{"model": "image classifier", "dataset": "rendered dice on a table", "train_examples": 36250, "image_size": 24, "crop_scale_min": 1, "horizontal_flip": true, "translate": 0.12, "targets": ["dice"], "num_classes": 3, "arch": "resnet_bottleneck", "norm": "batchnorm", "activation": "relu", "padding_mode": "replicate", "drop_path": 0.05, "depths": [5, 5, 5], "kernel_size": 3, "stem": "deep", "avg_pool_shortcut": false, "widths": [192, 384, 768], "mixing": "mixup", "label_smoothing": 0.1, "loss": "cross_entropy", "init": "trunc_normal_002", "residual_init": "none", "optimizer": "soap", "beta2": 0.999, "lr": 0.002, "beta1": 0.9, "shampoo_beta": 0.999, "eps": 1e-08, "precondition_frequency": 25, "max_precond_dim": 1024, "merge_dims": true, "one_sided": true, "adamw_lr_other_params": 0.0022, "ema_decay": 0.995, "sam_rho": 0.05, "steps": 2500, "batch_size": 64, "epochs": 4.4, "lr_schedule": "cosine", "final_lr_fraction": 0.1, "warmup_steps": 500, "weight_decay": 0.1, "adamw_weight_decay_other_params": 0.01}
Rows from block 11, named by matrix and row number. Rows with one number belong to one channel. Each number is 128 + 24 x the weight over the matrix's rms, rounded and kept within 0 to 255. All counts start at 0. Numbers have three digits each.
# convs1: 3x3 conv (model.blocks.11.convs.1.weight, 192x192x3x3), inputs 24-35, a 3x3 kernel for each
# convs2: expand pointwise conv (model.blocks.11.convs.2.weight, 768x192x1x1, transposed), outputs 220-329
convs1.146:160166131132171125117119076119124143146135159129108104108149135139117151115107137143116152083125147122094112139117121133164144126157141097130128146148123137102169102115109139153129114152124095112153142157125149120111112127123151138132112124125116125132145116185087128095100130114139131139130133144159173127124138150126100112
convs2.146:140118137126142135092116083171146173136117135109127148124180125161102132156137144087085119170138127140143114117145180068109141115121134132126114159111163105125127135094110136120132143131166104093121141066127149121108138126089072072145118107101150110078160131123128115107144100128105121085101138106155111113115111163141172108093099
convs1.147:120135148075139129088046131124113128108155142118121130109123119134156169119146093116159110131198101121078115110109128106177136138102090159120150159125119100131134125155167117188148135124131125101120137163100159110141094148088143144116127142107146140106138104119138107138134133102152095116122110101127176167115151121089077106
convs2.147:118131126100159114122130101108104146116123127113110094122165114127111154131105116140118131092124135110125148131129169109146149110149103115120065123091130152083131133087136118147107120105156113080132085083157149099123096108123090114142122159095163130103155132121111165115100111108106096154148153113136124143106089108174151145132143
convs1.148:112177139083116178160103159118155111115112126118101126099120122130098113185119101130157134158158121148104135159127157121145119169083076148156131164109104144114117116080078148128144133073119151097113120130097145103108157125096129080126113096070138137106144100112121123080146113100143099143141154140135153122024131186094090157
convs2.148:103141122131186153153092079132139089117127121109204163143118176107161149131143134123146135184105148115121131116145145124156157131174149116138139134162085145190150143087169127112140117111135106101116110136134106171095173138167162126085099160129159110131158139150156127157133111151098143140145135111138161146141132162104093131107123
convs1.149:113117145137176117150087167165161126126137131152118135101170121130149128117153122103140124148086135129142123126165084168152152134115132122122153139150144147126135130155118144115158152138127130167136138111112133127108117131070137134145139091132125166139152143128123133162120120142108144069109135140121129162123158094132120163
convs2.149:092131109089100157139117111167108125101127112138126125115124096142163102154084126131141106097105135095131117180099138121116096158096141115123122113122114137134117120112145121109118117111127139130091119133115038103138105079126128142098123103112074071113144157128144123128161097170099102108129113145118101115130131145076133115096115
convs1.150:119080179098127094181145106140112100165150106087131179130170131111147177124157119106150108101148112069140153111101133114136125100123122120118120130102119153103135103138091136172165096101067144118100109174106132153146150123154108173156130150118153137121112095160087131079109112126130136104126118162084134161147122132142161119
convs2.150:099117103123151162104089112138112125121124166150116101162135141126105114120132056141125124106139078111081107129093102103148151137123121099111147118098128145122139089120116156133106096109119127083115142119171123135061091112135083133100105125103110101083125099131153153116132119103123122108108109095146141137148139123122129143105090
convs1.151:165143078157137142066068135148151122108107096130096119140147128113088076151119133106114151134150138109133104096114140118122123142121117152138128121128079141124138109117136136114137127108113142114134129134098107125104097154130128143135103093150101155122113139134133087140118108119151138158127108135166158072081137152123073104
convs2.151:103142098140117142065108151152159125116129123175152120136142133103142133124158115107096137132132124093121157162159152135112110122166129113115130150113136118095117145112152152142121148154111128105139143158145093110118116137091123156138129135116134161108147184133126123123140113133127123141151114123113114128162163119132169145113126
convs1.152:094171143094173082197084133137106138135092130114101125144116108146101096125125153101131171124132109122099120131130161140124101110182138099192118134117120174156104135123127133137103134105109130100148152095135112126121117109101154113136104140126105157108142092089102112117133109127136134114147122144107164133108172083174113134
convs2.152:099137179094149097105138087113120141142167082121115086145131128111110165131126144137172143149108154128130141148102098121097138133098139121151135128149133127103139119145091143148110112094076102144131124094124115143093096157160104140094156106130084118156138079129132133140105116108109103057149102114165134113146152094104124141117192
convs1.153:076077136079117166096151143136130113131142124129101128144132099136108145121108116145142139119151138135098163141144132167083133128095133104129131109103159086130143140131115088144123144085131118102124136156127123130126121124121136096131146112125134123114139113127126130122123143119149109144142112144073079143071122148080165121
convs2.153:113144118110147148098104102141155140129103119145112129081157141153154140132139181117138125118147136132143128127111144115081081156165151101107129125143155081124134116130127146169148156117150109103155097141146098121187131128125143150120132089166166106140091098135104150088136111106141133065116129118155121141148118138136121118152128
convs1.154:146160095132171121122113099137119135117143142128172094128113130135152095118117120160157153150133154122138123141114135149179135106121116138105125105123121162141158114117120160174111126105149102120142123198104158134113129138145140199100128126101128115112149159126129105132127153119093127114150123116176150102132156142134097109
convs2.154:115148151176144135143160118123125127124115121157127111122166149145105119184133109095121132121097141127152167142145143114162181102148125086155150163151153164114137138126097123114064132130123101116141117107149137134117113149121128126156170129128129126127142127128159125115117132077158110138146131122141156097153124131163099148174134
convs1.155:101157134175054137109105125123135082154129133142113141141150143130197120127144118138136134091134120125131140105125122151162088120114092102121122125119112121154095098112142150196127137125132139137149129131129094120121153119114161164153148121099125122121116173110120154139160129091134128118128137095102131131161113133089132161
convs2.155:128138147133130136134122141146100129060116127112102126103180116144133111099120147131119140125092118108165120095111106073106126127090127126124130117139142105102125073159140159162110180092180104105152095102127124126134125160124163113154126148116135129114087131148131109105152130105150087114080096089132122128147120125101141113156107
convs1.156:170081171081169160135126098102128115140119151109156142121127130132134155138172137104136122112119150133150130132125115152102136092106130128098110128118130115114119104108118151113131121117150095122091118114140082142105120082137137114133082164112148103132099171171132130104114145162116104135157095154191066170103156187137157023
convs2.156:131121128140080137104138140099188125158161152177117162153115106107132136135112161146129120120137119106081142164133082122166160111143143142112144128113137087097166088147104121117134143136080120110123151126086137182091177166129142129095128139148114100120121104111115146114158124145112126149149099141108120114157144147152088110111110
convs1.157:168137083116148122170120094135109112139159142117103093166138141109158119146134146091146147127105146111134129116114119132194136146108149131148149104103120141127096110142093134163144156130136160109155095160151151127128134122144110170106145146136142121125139173113137160133118107142136120151123145112147118087129156097135123115
convs2.157:125131113137139108100152104141096127134162145152155114116130161127142113138127118121093134164136136133080112197146155147115087117142140156161130118127119149108147112091129110156125149120132095113113156132145167135083115173116127145121145150111138162148164155172108087087133112120119136103144133149133132126119158138108120132113129
convs1.158:070143160109148154110135125107109137091163137123155129127138160099122136116137112112135165114129115116106105108139132137134119111112155109149139101158150095136147106132101126153115121122129109097153106139155149154145130123107109161128140112117103152139126130176159146136175137111117129113123135124138125142081133175111145122
convs2.158:128136132134118096099145119106171115134104155156108109141108145155079136151144132141156104098109104140151136115112113124111156094142134121171091140162167130152151111118145100124146106112133109078095120119117135136105124142101136101130098132107133110137133112100128139127111134124151156119117085125110128145092113099162097116094137
convs1.159:134155107137174098147131089145146137188132174111115150096166119126153127147149152108132114121127151130123120112130121130129128139155130123136110106121165116108124178127132116137155184155112136135145097054142158130141127143120129110140124183130185138118145117148106122119137144147160147097129170149197147140160170112109129098
convs2.159:152088128124113080105127149124159154161118161106115124120080139132138113145085161092078137121124121116110126115116120119136135114135119103105116142154098094132145148068134114118146124161151127087056113105133130112110122163117112109112137117132131091089122079121132101129128100104115122131111125160120088122140148131115123122125101
convs1.160:144160150132182128062070112143157137106181097122113108127127087157131103110121097127152072099157120099139113143127116121125092123115111146120133126105136138124139124134103139161135150133119150087092167153106179142112167115122129104117097136122139165142141117142113085131123147107117119117125110145153145155114134152086129097
convs2.160:113108138108115125128121150154145129115125118139148135184139140121095088118120120118146138136153153154140146110116162131102146116111128145126129091090157131133111154145148125106092126106155127157142110148113113159122131141159106125123161165114114129140212113147130124106126108109090132160115114126117105133112160123113168129141141
convs1.161:168117147147159116076089090114137148129143091076121144133147105120126120088102128171115128078092150109138120128112116123117145119111136117156125124169114122122125115157116102078145136120108127091130060158141131164114118123130126126157130129118111172127105107149124119132168132117107143117124169123161152145091171151070116089
convs2.161:184154119130113079118139127141134129100108110149171115127088135169140115156108144114129116139144156125144129145102188137123112141158117167108119123157108126161147168090141117065096090151125139167131144118143130125110148105126138155119141147101164120132159181130161165119144131114103108140121121140129131156142139136132106163104126
convs1.162:141108129099106152109141102115119123111137130110124111150149139136119115113123092138127105120099131125147134107084111123071127126137096128153134129109117125135129110125157131104139135107127115110096114096137126089120111113131145114097110127135166108116120131106144120114115104150112123134113130136093134115113130126108117085
convs2.162:116153137130153151117121152146136131143127150170146105122123122136125108092115133100155106131131119129142145156134107155127120130146103143126111132118098129111144115158131120145144176114161124142132123120117102097182139136120127111118126120152140133118145139130158139137126106142114137105134102112115124120143142138118121104117106
convs1.163:103094130130152170137114101117129111115115142125136132119103138127132143103074144138101138152093147161139136101113115144115085120125115098095136136151146149094103110130104143143106114127123149110145138124152111126159090122100141108090123119121096129153112098093139143116149146140129127117136125109083130137098111117130140129
convs2.163:146180171161144105114104159097144142166114132076109096119111161133143129156119157133114140103135102140141149136146085149127157141169120145155142149148155099117120132134123159150119125125107148162139172127138138143108127092158116127118149098114141113125109140145152133107153117141144161092120121116087152120127131152130127106147169
convs1.164:096111098141060148065148117110124090066140146108118099103115108137109139124113105112087127109120184119124154109102157109118114125124105133156109126133138127118149134099134159110140143121109130100162126125092134124125163090143184116119099127127146125150156121121129127124129107134148135108116122104082149110135129156115165149
convs2.164:132143128152119144105104115153137133163152114081128144119136154116111156112091126100147105128120127108094133124105107128103139154139132121118147112150121085119114106157090132163147115158150138139108152144109114133155129108139104142090110095168193101138127156139140156119136127122141113133104149142108137116109123169119101146120108
convs1.165:094055092150090123124136094133120100124108121110127129152127106119133104105124100107118159145151100135132152093124148117133093110125161138129122124122155135129126138127143105155120088133160101173123108135112105109123144100119093114113097142126137066138119141141114112131150086112102145109125126110071056039197135089152128126
convs2.165:115139158126150120126140118199137101160162116118122108069176124127136130179107114125121120111117111133167162144139139147132109116128118128171085130121140128171141115000119156149170104132164100090122117145136125117130112109121146180122116097113123142143143147110119157122155117118086117116091126140123129132125112116083118136124144
convs1.166:103135126153149128125115117130113154138189128147092087113153126145167104161122132119124126109128150123107127112154144118188148126100148125100145117106157130142142119160116133155143131122106128146132090189136134114146104145071152151134114132116127167115122170123119121107128112112134106116133123139089124102121115122118100083
convs2.166:120138104122128174172128113133128155121121125067113111120158101128084131133102119146127159100084092103139103143075105125144128176152164110117091109102107143171087125183083170143112159061159109114178111158189104091122085127098116081126078114107138145096107138117127096125088150082132109116123111090110135141143113106148142094122129
convs1.167:113144156130145156156136181118119138110181122116110113134123125139180097081133126129130116142129117120137142136136119109159139116111139101160139127143145129181133105145100114201141130139101128128090155194124131122125097121134155160134139121109133102136118178157095144117113134135164111132120129155109128150147162179167133121
convs2.167:118172103115148101109115139167123158120115160140077086120138160097097143142114106093088168133131121138151118132104098114071135128100157108121144117124134174136102128173075103125073140120142109160092124098171151172098158142042162108114119112138139134108140149122123133123086148112133117125190148137147101113161166132187125133116129
convs1.168:124122126157115092125125152142135103124091103092138134109191141126105152152130119122147131159104123129137132113130131124067169133177102112119142144140113150129130143151066080115128162153148127174134124083144163133118164196105113127182149131108090174112126111153151151106121142120144103133148128131114130156136107116118093158
convs2.168:135106107129120086140081133092127127115081154088107132095082096101142133090069098148123112099138107099098138140124107122115075131093133114117107061129100110114120145084120154104129115149115095142120120128118085116102095089128101131096124105112126104140080053081109123115154112122099131085074121142111127100118099138138099119112091
convs1.169:108107180127174150110118116075099159130123097117108168109109156141134075133103113160130098141116179099098129131123134146124112109112138127185105117103163131113125124124166133098146126114145156141136170103088144127159122098118125101127112110102080098115128121061109119151133119127106131132156105135169037161113154129092131106
convs2.169:127149104139148219110127132136114121117155097125172150134085117096123129107098149126148107113145181087133146110102118129117135125122160131115132115082114127115108135151101158089129143143122181152100115135122155124145113144113136098155136168124099150113143139115115158107150146138120116175100149124136097133148128133159152110145109
convs1.170:119127123106178136109158095133128140109176128120140112130103112180162150124100140118132167151130120144142097157111122125203134134103138120137158141157112187132132138117126111165143120110137121115112132164126106107084126129180096191109105137101094106161116199117114145117159091144110145126136108136141098112126123132087100140
convs2.170:127152117145140135117137152150129177145092132089127100090148143126129177172162123118089129155116141091154147099151115126137161094112142118112134145126114161128159130093096150127111115166118081144180113104146137180088126148135125094128149140112118131129122125112131114178085146101156145108150177112138136163142147139122184136193127
convs1.171:150155101131104125136150153131105103142116098099118144105117119128111150108120096136130146119084086136125148125137127098115132114109124164139155143116132108126154129088153115105091111154141124103163109138193117142106142109131090128136134103109100150134131132088116135110144135110101118132114120142144169086089117177131115151
convs2.171:138120138137151125133116118151103115098144171124138121100137125121145145139086193131138130140114137112169098101137128142082126125163130129125131138136101122107124115113130102102116143125135135094101124121128149121115118135110135169167127117147137084115089130129111160103169124129129148106185156127103145109124131109123153096116117
convs1.172:105129129159090134116159092131082116116086148120140135148118162111130148140176129092130141153102119145121115127102128117061161128154147125101121142130135117117143112106146136108154161181088130152122103081154116183123148114090129101150159169114174133119113078174118130115144113138127135106114141132143138110128074121106132134
convs2.172:123091131135140150132182086098159107108110143123131129147129096117122106091114119132125132093175128141096130124112156115100102073142103146107148108160126157139100123114103111130119120144095153085148179126143107115140167110137095121181154107148092114144123123168129119140136132147108142135105077141097114133156147153128109098111153